Weights of a small segmentation model.
Training: normuon at rate 0.0034, 11500 steps, batches of 128, held-out accuracy 100%.
Data: trained on made-up ball-and-stick molecule models, 195000 training examples, 7.5 epochs.
Rows from block 4, named by matrix and row number. Rows with one number belong to one channel. Each number is 200 + 40 x the weight over the matrix's rms, rounded and kept within 0 to 999. All counts start at 0.
# convs0: first 3x3 conv (model.mid.0.convs.0.weight, 128x128x3x3), inputs 77-87, a 3x3 kernel for each
# convs1: second 3x3 conv (model.mid.0.convs.1.weight, 128x128x3x3, transposed), outputs 77-87, a 3x3 kernel for each
convs0.35,216,198,216,212,209,208,187,200,204,192,198,225,187,195,207,180,190,177,201,233,185,264,185,185,200,199,196,198,184,193,163,134,207,202,220,191,263,207,185,202,237,192,193,198,237,209,179,213,128,218,202,179,203,264,186,226,199,168,215,201,260,198,151,201,283,252,198,141,197,203,195,187,198,150,205,169,173,257,223,196,195,255,212,176,205,240,170,118,82,284,124,201,240,176,184,66,227,199,182
convs1.35,222,281,280,230,235,207,204,212,200,200,132,85,210,171,132,254,227,179,168,208,239,169,223,218,195,204,158,177,197,192,202,196,192,182,240,233,285,186,122,194,196,221,198,198,195,310,310,218,437,298,199,224,197,159,198,204,197,203,212,173,189,203,239,172,50,132,201,269,186,59,0,49,207,212,209,192,199,194,185,213,201,204,227,140,182,190,184,207,167,211,178,182,202,259,150,206,201,195,216
convs0.36,148,208,292,206,207,242,251,117,219,170,249,150,220,171,204,210,229,193,159,256,219,214,197,189,157,203,209,296,224,190,231,227,176,73,243,152,203,292,196,211,203,200,153,154,192,201,206,241,182,186,209,278,287,178,168,206,196,211,184,194,227,222,314,250,159,160,168,218,298,185,193,236,152,175,178,195,164,146,235,197,298,84,152,172,183,169,242,155,163,201,188,161,200,185,186,264,201,218,102
convs1.36,138,194,196,155,268,242,205,227,99,201,189,191,184,198,201,197,245,144,201,71,215,220,254,200,89,210,224,263,204,314,185,202,188,164,188,128,219,185,200,183,146,165,157,204,205,250,197,205,238,187,162,170,237,239,85,204,233,174,308,210,200,150,162,202,172,196,200,275,197,215,218,200,183,193,201,282,267,268,233,314,234,150,212,237,218,193,190,219,134,186,225,208,171,194,199,211,157,188,176
convs0.37,217,180,191,194,199,201,211,195,150,274,240,124,177,174,175,173,202,149,139,162,200,171,192,187,217,210,188,259,164,200,252,193,196,214,230,194,139,158,193,201,178,148,218,203,138,180,208,281,194,235,173,192,287,148,171,225,182,197,205,216,164,181,193,202,241,194,168,165,211,152,198,212,251,249,130,184,125,64,161,141,189,205,248,290,257,262,180,268,313,146,191,206,200,203,243,142,254,216,226
convs1.37,211,197,194,204,203,194,216,215,192,240,204,153,224,198,198,223,233,206,195,241,205,191,236,230,147,185,200,206,204,235,271,282,233,180,175,186,188,163,298,180,202,221,210,211,251,226,223,196,204,176,202,266,177,201,227,215,213,188,193,211,178,200,272,201,195,133,271,196,209,218,183,200,203,294,182,201,274,234,207,181,181,192,154,153,198,187,214,178,168,231,206,220,218,198,72,152,199,158,176
convs0.38,255,220,199,139,253,150,244,187,196,195,215,256,192,289,207,199,248,198,199,209,197,206,204,235,199,197,201,191,266,230,194,301,230,208,224,159,175,220,149,185,201,130,171,143,191,179,160,187,199,192,117,232,174,317,240,164,255,194,171,189,262,210,161,200,201,231,237,125,201,201,226,177,206,181,85,280,121,182,274,371,130,197,223,181,189,207,198,157,205,219,213,195,202,191,281,210,209,206,164
convs1.38,210,173,160,310,140,225,208,202,155,170,203,214,206,164,202,199,257,200,200,187,229,190,212,214,204,247,186,217,200,220,200,225,202,241,194,229,202,345,198,184,180,213,216,256,215,163,204,129,188,193,175,257,208,208,309,192,207,246,307,180,199,283,214,182,194,196,200,211,229,253,204,203,186,41,204,122,177,174,282,305,207,180,256,183,206,245,198,188,239,201,232,147,222,328,229,193,198,257,222
convs0.39,254,204,126,205,196,220,243,186,235,203,196,216,227,221,250,205,273,176,276,273,161,206,211,238,218,192,200,200,284,161,214,221,212,201,213,237,206,200,162,229,261,203,221,325,109,202,212,217,197,200,184,220,199,191,205,147,158,238,201,61,223,230,198,203,137,111,199,200,219,216,195,189,215,138,126,126,228,200,183,208,189,270,206,222,183,118,177,197,170,201,183,217,143,233,187,225,155,139,200
convs1.39,206,200,214,140,178,198,199,166,95,218,262,204,182,210,203,166,247,230,244,201,185,169,132,75,176,194,177,189,197,92,190,207,222,165,200,173,238,179,209,211,181,189,197,208,229,185,220,150,199,218,192,196,200,186,225,119,164,233,226,149,166,180,129,222,241,204,190,266,231,205,206,176,203,171,165,203,88,194,200,258,225,202,191,198,204,171,191,245,201,201,188,197,248,196,228,285,224,195,237
convs0.40,201,236,243,155,259,209,179,189,321,195,187,189,157,188,167,219,195,189,194,185,205,244,205,229,233,192,199,197,202,204,222,191,189,200,191,83,165,188,180,221,206,188,201,199,234,142,172,200,177,223,150,192,178,230,291,140,210,198,159,206,205,122,203,174,141,208,248,176,221,233,163,193,221,188,194,182,127,257,189,204,235,200,233,159,177,211,191,254,204,142,235,169,239,184,216,245,193,122,197
convs1.40,225,211,209,199,213,256,223,238,206,212,206,125,166,189,146,201,192,164,169,192,185,188,229,194,199,200,160,297,230,182,231,198,279,272,185,221,160,277,141,148,235,205,204,208,194,204,194,178,215,223,219,196,214,200,178,171,168,141,213,186,170,150,162,210,177,181,170,182,170,92,193,191,194,246,203,197,196,214,183,193,230,211,157,214,123,213,207,244,148,189,213,196,212,198,127,210,187,136,204
convs0.41,204,200,129,174,162,200,209,209,230,188,164,175,189,207,200,208,274,194,180,177,201,196,190,131,331,150,175,177,198,186,197,207,212,202,119,219,196,216,171,140,146,220,215,217,154,156,242,181,186,175,180,240,214,201,183,207,201,114,196,198,194,222,175,201,287,243,186,167,170,225,207,190,154,173,244,264,196,200,227,280,278,151,217,221,208,130,150,236,191,197,208,166,204,153,218,214,209,195,219
convs1.41,164,248,77,209,203,251,284,198,296,184,106,172,227,159,178,287,199,104,203,169,199,192,218,188,201,231,153,176,262,209,208,222,158,155,180,195,267,262,195,202,198,188,193,208,206,189,179,201,163,157,191,189,200,196,258,236,265,230,222,206,246,197,183,136,127,147,172,183,200,181,214,173,195,244,217,285,200,218,230,239,299,172,181,203,281,234,113,189,237,190,204,204,196,195,191,212,197,202,191
convs0.42,222,214,126,137,160,152,228,191,167,209,212,231,177,218,198,331,205,207,205,180,139,130,178,201,101,210,212,198,200,213,168,205,186,186,133,234,125,208,197,171,232,185,78,130,136,216,155,45,198,180,118,207,190,199,271,319,237,231,252,197,174,191,191,208,251,200,83,193,150,218,196,201,210,203,251,205,211,200,93,222,201,226,179,198,134,127,195,327,180,199,264,202,227,200,249,241,262,192,152
convs1.42,264,205,229,165,229,257,236,215,201,160,144,199,176,171,192,196,201,200,260,219,202,200,228,234,202,107,234,218,258,176,192,168,156,153,187,248,205,189,176,203,120,256,247,210,197,189,196,194,189,196,164,211,201,195,183,243,219,184,180,241,214,191,193,195,189,211,216,238,250,182,191,201,256,266,299,199,160,204,154,27,156,202,150,223,207,364,244,193,177,200,207,206,184,135,52,241,150,204,172
convs0.43,196,200,205,224,200,203,184,181,183,215,196,294,301,227,191,198,201,265,187,212,207,201,275,210,113,174,205,135,205,195,197,257,224,133,319,209,146,150,201,192,165,180,180,175,221,195,200,216,308,209,238,177,217,272,170,288,315,200,166,202,219,182,224,148,224,238,206,227,207,197,208,194,56,158,420,196,180,201,180,79,129,207,103,273,215,219,192,188,212,168,212,206,191,260,211,204,151,229,93
convs1.43,200,288,284,131,212,199,172,182,195,252,221,300,172,230,246,131,154,282,143,213,176,221,284,198,182,239,263,199,194,183,157,194,234,155,274,183,208,220,252,225,219,186,200,187,227,196,199,245,211,180,183,298,245,144,244,200,187,113,213,235,184,275,222,214,171,196,172,227,201,209,161,189,220,196,202,208,227,179,11,208,173,202,223,224,181,226,220,189,367,225,236,207,158,162,219,198,181,84,221
convs0.44,182,172,193,223,195,198,192,184,167,183,137,187,196,205,227,160,71,200,122,224,213,173,134,133,245,249,217,191,216,260,241,214,196,202,196,197,208,192,271,200,181,196,203,238,171,245,214,251,212,200,210,201,237,207,167,234,189,200,231,203,146,202,197,306,181,125,178,195,238,143,248,147,200,242,152,152,202,203,207,163,154,79,209,165,162,293,273,203,323,237,212,209,221,198,209,221,223,168,210
convs1.44,192,194,253,219,221,418,163,179,204,212,168,210,195,148,212,199,227,194,187,205,197,200,196,200,184,199,265,175,216,227,221,179,159,205,189,201,168,265,295,173,183,204,205,213,174,217,196,210,213,197,195,184,194,233,171,238,201,169,202,187,174,209,195,204,195,200,234,204,204,199,200,151,233,320,200,201,199,235,210,164,214,239,194,203,177,105,213,141,131,213,210,207,195,207,158,178,186,231,195
convs0.45,213,208,159,165,115,148,257,198,186,128,210,220,199,118,188,222,200,198,235,199,209,213,192,176,202,181,188,175,209,228,203,163,259,372,204,200,189,156,174,220,195,210,198,176,153,217,199,133,93,74,165,194,209,232,175,196,165,190,197,245,217,199,200,165,74,194,191,200,132,199,205,273,281,219,119,263,164,204,142,137,221,138,188,295,120,190,220,146,218,179,277,228,216,174,154,162,250,205,159
convs1.45,199,199,180,334,268,219,196,120,186,132,207,136,124,261,208,201,213,238,183,197,127,137,203,186,209,215,181,201,251,177,197,182,216,85,205,156,155,194,219,214,180,195,207,210,194,188,189,127,214,189,202,253,225,207,239,283,211,215,253,193,202,207,204,185,216,198,175,280,177,204,242,205,150,201,157,207,208,224,366,253,87,204,127,280,198,200,211,192,64,221,255,196,130,205,198,235,216,228,109
convs0.46,266,141,172,224,225,218,200,150,197,244,192,166,279,205,200,224,207,296,207,257,192,163,149,177,183,203,183,241,217,83,262,202,179,183,210,182,212,221,200,145,218,193,212,218,176,160,184,231,203,185,171,214,176,200,219,162,219,174,99,256,190,228,198,200,171,272,141,195,164,199,230,240,199,159,178,209,250,243,162,131,229,193,107,199,228,205,230,205,167,89,225,179,220,194,235,194,207,206,207
convs1.46,213,195,181,203,154,141,216,262,227,175,185,219,73,194,154,165,143,201,208,240,201,208,202,177,171,202,202,192,200,202,227,210,216,243,207,202,208,205,152,153,195,201,186,194,197,278,166,186,197,193,179,169,203,190,122,205,200,180,230,209,241,208,175,210,185,194,139,190,200,200,227,297,228,150,187,197,194,63,171,199,217,202,162,198,203,206,196,203,209,142,207,261,209,202,203,203,209,189,190
convs0.47,176,213,180,200,202,174,223,230,174,262,203,214,284,139,250,198,200,229,186,177,204,188,211,192,174,193,209,223,177,222,302,150,170,326,105,237,198,200,250,242,138,222,201,168,274,201,195,197,215,202,198,222,263,174,192,212,199,187,191,140,194,204,250,308,227,255,192,151,196,191,168,191,249,203,194,194,202,241,196,209,222,200,200,252,228,290,182,187,296,214,201,227,189,194,271,229,185,216,198
convs1.47,216,207,201,211,217,195,215,190,159,202,186,203,199,196,210,93,181,205,112,224,256,196,200,193,206,205,193,198,182,220,220,192,155,138,196,198,227,202,167,215,206,111,140,257,181,195,197,172,229,130,187,243,147,157,194,202,168,199,189,177,202,201,168,204,203,156,186,207,176,200,197,271,219,174,120,201,195,219,154,211,250,222,202,205,203,203,194,200,210,258,216,180,198,219,215,208,245,190,212
convs0.48,227,192,212,230,144,254,222,215,184,216,185,209,145,150,224,114,267,117,154,130,184,188,201,200,115,201,184,149,146,259,155,228,175,92,220,205,187,187,172,130,208,202,200,200,125,133,204,217,158,161,259,255,206,200,185,181,201,221,202,199,191,176,162,155,211,176,253,187,196,253,181,222,232,218,198,160,234,223,200,162,150,147,183,177,203,220,185,204,195,158,202,113,203,228,306,199,186,197,204
convs1.48,192,201,189,226,197,125,224,262,198,176,203,197,228,248,198,177,262,277,197,232,237,164,174,228,241,197,223,201,260,199,201,199,221,206,165,248,279,255,201,166,276,230,264,139,189,223,219,190,143,238,201,270,226,189,269,213,227,204,201,204,200,195,235,206,53,200,273,290,290,197,227,192,213,179,196,201,181,190,296,325,194,215,221,215,188,178,180,192,202,202,311,194,158,183,203,106,200,189,254
convs0.49,214,194,143,190,215,146,208,140,198,269,150,169,167,142,197,242,158,198,204,200,219,237,233,230,230,247,276,203,129,199,204,190,181,189,230,249,166,237,197,267,187,228,200,238,210,183,215,155,252,207,118,174,176,198,145,190,177,211,232,176,211,211,204,207,238,232,183,110,271,198,179,204,229,168,192,174,187,210,195,204,228,197,211,187,278,190,173,236,166,228,220,180,189,186,206,277,234,200,219
convs1.49,239,200,148,282,186,293,204,179,200,208,244,191,315,284,168,213,186,201,177,170,249,236,230,152,252,229,251,208,212,161,201,202,237,191,199,205,195,197,200,206,177,269,210,162,193,201,191,176,233,204,88,198,243,201,209,217,199,207,198,252,187,170,201,187,213,197,192,190,305,201,193,203,200,204,264,116,175,228,168,206,202,197,227,175,175,145,162,200,188,229,211,200,380,141,197,208,213,263,134
convs0.50,211,162,150,235,133,215,206,200,209,182,177,187,327,153,229,303,100,201,213,196,236,204,191,201,188,220,202,221,222,204,238,201,271,235,172,215,139,193,231,201,213,211,142,321,220,184,188,238,234,206,138,196,141,194,217,188,206,233,165,205,154,173,223,218,201,203,229,202,170,229,272,184,197,200,126,211,240,140,163,210,247,90,163,163,109,244,157,172,236,146,207,100,62,204,170,147,208,217,166
convs1.50,214,188,204,196,176,137,211,201,198,189,204,215,181,213,204,173,200,193,210,202,88,188,180,179,204,200,213,211,261,175,157,196,218,208,198,235,241,234,254,208,122,192,220,198,207,194,191,223,203,188,168,241,238,192,173,255,202,200,243,202,199,203,197,189,176,175,211,197,224,200,186,227,201,171,235,216,172,179,224,213,200,206,142,206,200,104,168,212,198,161,181,224,155,195,171,203,240,194,234
convs0.51,204,239,173,169,188,144,192,192,152,97,208,263,181,195,254,207,154,260,118,198,181,217,226,212,167,191,174,207,179,148,191,210,170,228,166,207,196,206,155,187,183,303,202,145,146,258,331,179,193,152,338,213,205,246,247,207,298,187,121,237,223,236,147,208,214,195,218,210,230,207,220,162,124,137,150,230,276,232,225,211,178,261,212,301,179,161,363,193,205,265,198,207,128,204,202,221,198,217,193
convs1.51,268,251,211,144,206,210,274,203,245,207,291,218,224,191,233,198,151,217,188,272,153,184,211,175,201,235,219,184,220,215,254,263,200,209,178,213,184,216,218,165,160,202,205,154,247,179,199,183,179,200,207,219,184,245,203,194,185,241,158,179,245,169,210,200,190,200,189,186,252,176,148,187,193,248,183,241,159,94,198,86,203,204,181,231,138,188,213,225,214,188,191,192,210,199,253,197,183,187,194
convs0.52,187,195,203,192,200,259,129,199,211,199,200,109,200,200,200,190,207,165,213,176,208,149,198,136,175,194,219,207,192,192,161,199,197,173,160,160,207,191,206,149,227,187,151,199,178,199,217,195,205,217,246,200,115,174,199,152,180,216,281,234,199,194,115,168,235,189,217,180,173,248,204,203,213,193,141,212,313,271,261,288,383,186,205,187,109,235,241,260,178,151,144,199,225,196,180,191,237,267,251
convs1.52,149,194,199,246,189,211,148,243,262,186,164,195,178,234,185,156,178,108,294,183,188,264,201,250,210,201,201,106,234,199,229,244,221,242,200,217,170,278,284,122,250,189,194,217,194,245,230,263,143,198,180,177,108,157,282,254,213,184,164,175,202,188,165,114,183,165,246,206,198,239,217,157,126,96,175,141,199,191,374,510,333,226,183,188,171,189,152,253,193,198,164,189,196,198,185,196,213,222,198
convs0.53,203,180,198,210,202,190,204,183,199,196,187,262,297,252,183,201,197,97,200,189,187,192,197,188,184,212,169,137,231,167,148,218,111,212,223,161,209,199,239,197,214,139,189,178,169,330,137,175,269,283,222,204,168,212,220,164,177,254,201,189,201,327,176,190,152,155,200,251,272,227,200,181,175,285,152,153,206,217,202,233,299,182,136,87,334,246,240,301,172,165,255,162,181,183,252,190,217,222,195
convs1.53,259,173,231,199,198,215,198,191,201,183,172,203,206,250,201,226,184,190,279,313,210,197,238,180,230,159,156,167,295,221,177,200,142,250,210,194,205,142,256,194,139,223,238,205,208,212,222,193,180,200,243,203,167,175,252,201,137,206,201,239,199,78,197,202,215,210,163,212,223,250,304,251,153,179,163,199,186,250,193,113,229,266,200,182,173,205,146,278,174,192,245,220,183,188,199,193,226,287,204
convs0.54,191,182,200,200,190,245,140,204,272,190,295,252,226,153,222,175,199,136,128,179,174,205,204,209,198,204,203,205,193,102,192,284,140,179,249,201,208,209,212,194,201,217,239,152,166,145,289,197,201,180,196,207,159,167,168,234,201,104,199,224,142,296,160,194,193,371,157,220,179,187,207,227,150,203,195,61,172,198,137,338,243,158,214,281,190,296,195,233,193,171,183,134,240,213,203,152,237,135,219
convs1.54,145,173,168,187,161,204,232,183,224,211,148,210,108,200,206,201,162,237,217,237,199,211,207,174,179,179,180,214,200,204,202,198,187,225,309,226,181,175,183,146,190,164,172,210,200,245,123,212,198,150,177,140,122,176,200,107,213,120,198,188,116,129,105,202,196,149,193,199,196,206,211,291,201,114,190,272,160,216,170,263,271,202,177,197,192,223,182,154,200,198,205,202,194,192,199,255,261,232,171
convs0.55,246,206,200,309,229,181,202,132,244,199,307,223,154,190,267,191,155,198,266,193,205,199,176,114,236,170,150,179,246,205,295,248,140,198,191,205,257,204,178,169,182,174,176,168,155,243,202,195,150,159,218,203,193,200,185,200,196,256,189,209,207,149,170,163,218,216,199,212,178,158,188,174,205,159,192,300,217,234,191,108,129,142,280,212,122,156,66,158,174,200,199,228,194,263,170,169,228,183,162
convs1.55,207,166,200,201,173,187,204,198,166,190,173,193,94,169,208,198,200,216,216,173,192,213,198,116,200,199,201,198,159,200,184,248,200,211,244,207,216,197,284,195,207,189,197,200,239,188,200,230,204,187,184,201,194,191,204,229,247,192,203,177,192,195,193,199,192,118,201,287,248,185,209,265,211,201,142,310,204,101,203,220,181,202,195,238,199,168,193,206,134,172,220,186,193,198,233,261,205,240,219
convs0.56,300,176,212,231,132,181,166,246,163,208,148,166,199,203,200,103,196,199,186,208,173,244,220,212,183,170,164,202,202,214,203,232,298,207,218,208,208,178,199,232,243,200,223,198,197,159,191,233,186,201,302,104,215,176,239,224,278,257,209,219,193,122,166,204,175,176,120,198,225,208,165,186,186,200,218,172,134,207,195,276,238,171,148,227,201,225,205,199,174,192,179,192,181,179,230,227,173,180,206
convs1.56,219,174,188,180,194,182,271,198,204,284,214,203,245,358,196,231,198,218,201,219,280,224,211,167,199,204,206,183,202,199,175,202,219,211,242,202,202,200,208,202,199,201,222,226,206,359,280,171,141,208,174,154,198,218,207,191,164,203,188,199,200,220,187,180,208,199,235,176,187,203,219,198,274,224,267,195,180,211,205,192,221,178,266,197,221,219,208,214,183,179,269,173,186,209,186,201,191,196,197
convs0.57,199,226,167,200,228,236,192,222,167,198,227,214,107,212,121,200,224,193,311,196,280,292,255,185,232,200,230,188,244,155,224,269,212,217,230,195,223,134,201,324,196,193,204,200,212,207,206,229,205,183,112,194,168,199,176,154,212,133,191,228,187,197,231,256,254,213,245,211,173,205,182,193,142,194,190,197,181,166,267,182,175,176,185,96,240,201,188,297,204,180,203,211,278,190,182,223,200,277,211
convs1.57,266,238,206,207,164,193,211,217,197,136,182,223,207,186,210,173,238,210,136,200,190,198,255,191,236,191,119,210,197,200,199,137,178,214,244,204,152,194,166,170,235,208,153,144,188,204,195,209,234,162,216,198,204,99,161,200,214,213,172,197,145,179,199,202,217,206,211,203,197,184,130,208,191,199,230,160,197,197,154,197,178,138,197,201,228,200,189,194,201,200,263,192,186,200,220,230,208,202,146
convs0.58,215,146,209,207,148,174,203,199,168,132,191,189,203,216,162,241,223,195,146,163,179,180,137,229,244,187,203,166,220,162,179,171,241,203,197,216,201,191,125,247,136,207,221,166,151,315,220,227,250,196,92,217,163,171,210,197,205,244,242,209,178,197,229,224,181,234,209,200,281,138,185,171,225,172,253,132,170,167,174,228,272,186,205,185,242,206,125,110,165,275,143,156,184,181,284,204,202,212,229
convs1.58,189,219,208,205,204,152,219,252,208,204,212,138,101,192,177,137,213,257,240,201,182,130,246,200,169,154,227,195,167,190,205,183,218,210,158,220,182,240,210,151,156,218,199,200,214,232,217,219,211,211,196,143,204,209,178,211,181,165,227,124,226,212,193,205,131,128,224,213,195,217,223,202,198,188,196,237,174,125,204,192,168,195,257,208,182,183,207,237,210,184,188,199,183,195,231,204,247,233,201
convs0.59,159,191,197,198,171,224,189,159,164,236,164,185,198,202,244,204,218,300,229,224,111,55,189,213,111,211,216,214,198,207,168,124,236,192,200,162,200,224,200,206,205,189,111,202,179,159,195,201,323,192,172,210,270,175,155,193,185,276,218,225,230,236,240,229,242,351,196,146,217,201,239,179,170,159,191,255,126,256,191,239,201,245,250,169,230,238,202,181,251,168,185,221,194,163,167,247,182,149,196
convs1.59,188,200,223,205,227,233,193,199,162,143,162,213,192,283,238,140,202,238,196,131,234,146,205,196,229,236,199,271,199,233,199,223,229,183,198,180,297,230,180,114,186,200,184,201,356,213,259,244,320,200,153,100,182,197,207,200,54,179,223,179,205,187,141,219,109,209,197,187,241,200,200,203,153,180,174,112,206,274,193,185,190,199,192,242,191,220,280,167,279,209,243,200,222,270,192,197,187,340,219
convs0.60,234,217,232,152,193,211,198,207,150,213,142,136,340,216,226,161,96,182,189,199,281,194,204,205,176,181,287,194,217,178,204,201,213,218,282,201,167,190,269,211,234,201,195,215,203,206,251,199,196,212,144,170,210,254,167,201,287,121,215,137,135,196,168,228,207,103,204,284,238,182,202,207,244,136,123,204,262,182,118,169,304,175,196,219,257,301,244,129,223,226,200,226,250,143,222,242,153,301,201
convs1.60,200,156,238,199,199,173,226,149,197,239,216,231,112,304,199,195,194,265,219,204,179,208,207,165,191,207,172,221,183,204,253,224,160,192,204,223,218,254,160,176,218,181,166,187,221,207,156,180,218,199,200,213,181,195,92,176,190,163,208,198,183,203,197,149,120,216,200,211,190,217,201,164,181,227,236,246,175,76,217,219,184,164,302,209,169,159,170,200,136,212,169,207,211,205,171,189,217,203,265
convs0.61,205,144,186,123,181,197,212,200,195,211,234,205,205,181,200,204,245,205,213,216,196,176,200,226,219,178,196,172,209,192,148,214,214,185,223,272,161,192,182,198,215,242,212,206,152,203,311,197,152,203,241,205,115,201,202,170,262,217,179,176,161,181,187,143,236,216,112,136,209,281,209,180,215,186,283,190,219,191,213,153,216,198,211,149,193,202,163,135,218,207,233,189,257,171,153,190,117,160,206
convs1.61,210,188,149,217,220,237,136,211,197,208,267,241,166,270,173,44,176,170,263,246,284,200,246,200,195,199,151,235,240,204,305,163,344,193,196,207,211,228,192,212,112,201,211,202,257,200,273,198,157,227,202,205,238,204,185,231,237,127,232,176,182,195,191,218,207,190,212,334,261,211,239,218,188,252,193,183,347,345,173,272,216,222,259,286,198,183,198,226,272,293,275,310,295,142,163,223,181,218,131
convs0.62,198,231,172,188,308,209,171,226,171,198,165,209,181,197,204,180,217,199,217,183,194,187,249,198,150,176,215,124,209,223,137,240,242,225,205,192,191,213,176,199,187,201,206,207,204,178,166,209,229,121,215,265,146,184,191,195,212,234,154,222,198,81,81,199,229,188,213,192,179,241,189,197,154,215,256,181,201,146,304,210,194,147,207,181,214,229,174,220,182,195,192,113,257,161,208,208,121,179,202
convs1.62,205,198,89,171,154,164,213,230,243,210,215,164,199,245,186,168,194,177,179,170,142,219,161,210,156,200,173,161,185,185,185,216,196,189,216,248,145,270,293,158,237,202,248,255,190,254,195,206,207,199,198,216,195,231,314,203,268,245,229,214,201,195,204,193,142,191,228,252,266,255,243,201,209,171,201,164,171,249,222,400,283,187,263,159,194,231,203,205,165,234,317,188,200,217,238,201,167,241,181
convs0.63,175,227,174,198,239,91,201,200,198,186,233,190,139,202,220,197,244,219,180,266,323,154,189,154,216,222,171,163,208,222,210,229,244,209,252,149,170,185,206,200,190,234,260,157,198,206,92,194,219,160,117,223,201,270,156,202,207,233,231,209,186,219,205,182,190,265,158,196,198,149,227,209,115,186,377,208,230,218,186,298,132,159,190,247,211,168,207,315,199,166,207,234,202,173,276,147,169,174,209
convs1.63,219,276,231,189,141,192,176,211,132,97,202,262,180,284,232,197,198,133,168,218,200,151,206,100,179,160,149,133,196,188,178,214,159,219,208,176,169,139,191,179,133,161,205,238,169,136,181,271,177,200,205,163,131,205,140,122,246,101,126,181,180,199,200,199,277,201,273,222,214,121,290,190,208,198,201,220,209,171,70,242,203,293,197,190,200,202,190,202,242,212,211,191,200,250,200,279,204,202,203
convs0.64,290,209,173,231,172,180,205,166,206,235,231,252,190,220,203,194,133,165,241,201,148,223,226,159,202,252,239,249,204,166,199,268,149,206,211,184,229,220,198,199,217,154,252,196,253,302,225,208,186,188,247,203,200,210,150,185,193,250,161,162,241,133,148,192,181,309,221,192,190,201,238,179,200,184,164,206,176,177,190,192,224,177,192,218,195,222,215,204,186,175,220,173,150,301,185,203,179,199,243
convs1.64,202,188,193,239,188,171,244,124,94,200,180,201,105,193,189,144,223,164,233,220,185,191,238,186,231,196,117,192,192,224,198,165,203,265,203,176,202,203,72,170,192,258,154,198,197,230,196,222,223,192,261,176,181,214,200,221,199,206,176,201,149,193,192,214,130,207,189,157,195,177,230,195,188,207,133,207,132,206,190,151,183,182,187,215,265,200,202,244,157,223,174,200,207,205,172,196,200,167,204
convs0.65,200,156,130,221,235,243,198,198,207,211,196,201,238,201,153,168,227,213,206,198,214,216,206,194,198,198,181,191,209,214,200,194,153,177,205,235,200,140,204,212,196,200,163,121,165,119,187,182,301,199,151,223,222,238,195,167,197,206,209,240,203,189,115,273,296,231,227,178,187,183,123,149,233,298,261,199,279,214,126,147,152,190,159,185,186,196,180,202,190,213,124,148,212,114,194,183,197,211,210
convs1.65,152,207,245,230,194,203,243,209,199,253,227,186,200,220,202,210,224,215,206,163,179,188,214,201,204,294,158,137,190,153,141,201,170,192,208,269,200,252,228,164,270,190,225,223,197,191,187,215,223,191,205,208,202,228,293,200,231,189,259,251,216,153,192,245,221,232,203,196,138,204,208,227,176,52,139,132,108,0,74,202,158,99,200,227,187,204,225,200,156,152,190,168,121,120,145,142,163,196,194
convs0.66,210,205,199,166,208,162,215,205,165,266,244,244,141,200,270,191,178,208,153,196,227,165,153,181,199,181,123,163,267,204,208,174,188,173,198,209,306,184,174,184,120,203,180,176,193,274,111,266,169,187,223,198,182,180,145,182,106,190,158,202,162,190,174,202,141,245,204,206,197,289,305,272,232,204,176,201,227,245,228,171,215,249,56,204,322,204,137,226,199,249,225,248,199,208,216,209,191,199,258
convs1.66,153,211,219,203,232,226,135,180,197,203,193,159,192,234,211,152,169,108,259,181,285,196,187,259,214,181,154,151,224,204,204,206,143,72,214,198,187,212,182,150,155,227,154,162,169,285,179,232,257,331,202,165,205,183,153,206,183,144,169,182,210,200,105,167,183,227,214,167,187,130,217,138,243,268,246,225,201,216,176,243,163,234,251,140,184,153,200,199,172,189,222,212,172,175,167,211,123,210,187
convs0.67,202,226,192,191,197,166,220,189,207,223,199,279,209,190,206,234,266,178,224,205,222,200,194,207,247,180,215,224,220,206,211,139,202,221,256,136,204,250,200,196,193,277,202,230,199,201,171,161,264,183,222,263,266,187,170,198,240,224,200,180,283,212,134,145,391,258,195,222,229,185,196,207,161,255,278,140,233,203,193,157,119,215,198,212,200,207,159,189,221,194,170,172,214,205,180,168,207,194,234
convs1.67,226,249,203,186,196,164,220,206,172,173,77,208,224,200,202,192,167,187,193,228,213,288,252,190,182,216,185,186,178,191,214,213,207,140,150,199,184,132,124,198,174,211,181,180,215,256,268,252,201,254,92,196,218,215,212,170,243,247,245,201,212,200,201,209,155,136,206,200,197,131,0,116,223,223,156,215,173,199,176,204,202,237,118,138,230,209,178,183,227,195,183,176,201,203,220,217,177,230,188
convs0.68,168,299,190,287,202,121,228,204,164,164,236,169,205,185,187,203,185,224,199,205,200,191,199,172,234,184,161,206,218,204,156,156,237,194,183,198,212,199,227,216,213,286,139,243,186,232,199,166,189,235,169,225,207,226,137,213,239,206,195,201,266,216,218,183,177,163,176,206,199,270,172,205,106,138,227,249,220,77,170,155,218,203,108,122,245,239,242,227,169,178,199,186,197,192,229,222,200,199,160
convs1.68,255,211,89,216,205,155,175,208,235,169,198,187,308,217,212,199,61,197,197,191,175,242,184,196,227,214,199,188,208,194,200,195,251,197,158,202,201,186,248,216,234,201,200,199,327,219,210,204,204,182,195,201,194,201,208,202,265,273,282,187,179,176,200,139,184,122,175,224,212,155,277,198,303,230,179,300,127,130,265,246,163,200,220,203,202,159,109,220,59,183,200,128,137,160,260,308,151,221,199
convs0.69,196,218,203,205,208,335,245,192,188,208,161,195,199,178,173,209,209,201,205,189,200,173,226,175,196,287,283,192,191,172,188,180,179,195,247,241,171,185,197,252,293,128,180,180,301,214,118,197,224,196,157,212,211,167,198,200,168,228,160,205,202,257,199,317,199,214,233,203,151,213,201,102,213,175,148,305,235,215,181,225,204,204,204,198,219,214,123,152,141,177,177,221,197,224,152,178,264,213,198
convs1.69,187,160,205,181,307,255,173,165,241,205,205,85,182,86,193,240,106,127,197,194,145,141,171,215,178,205,202,207,222,164,175,252,196,186,234,236,220,194,117,212,104,219,190,174,202,152,204,146,173,123,136,214,271,128,252,245,240,208,255,197,193,197,177,236,192,218,200,262,206,56,196,140,179,213,238,194,181,213,198,287,196,217,194,169,225,201,179,197,202,219,151,185,200,248,208,277,200,121,187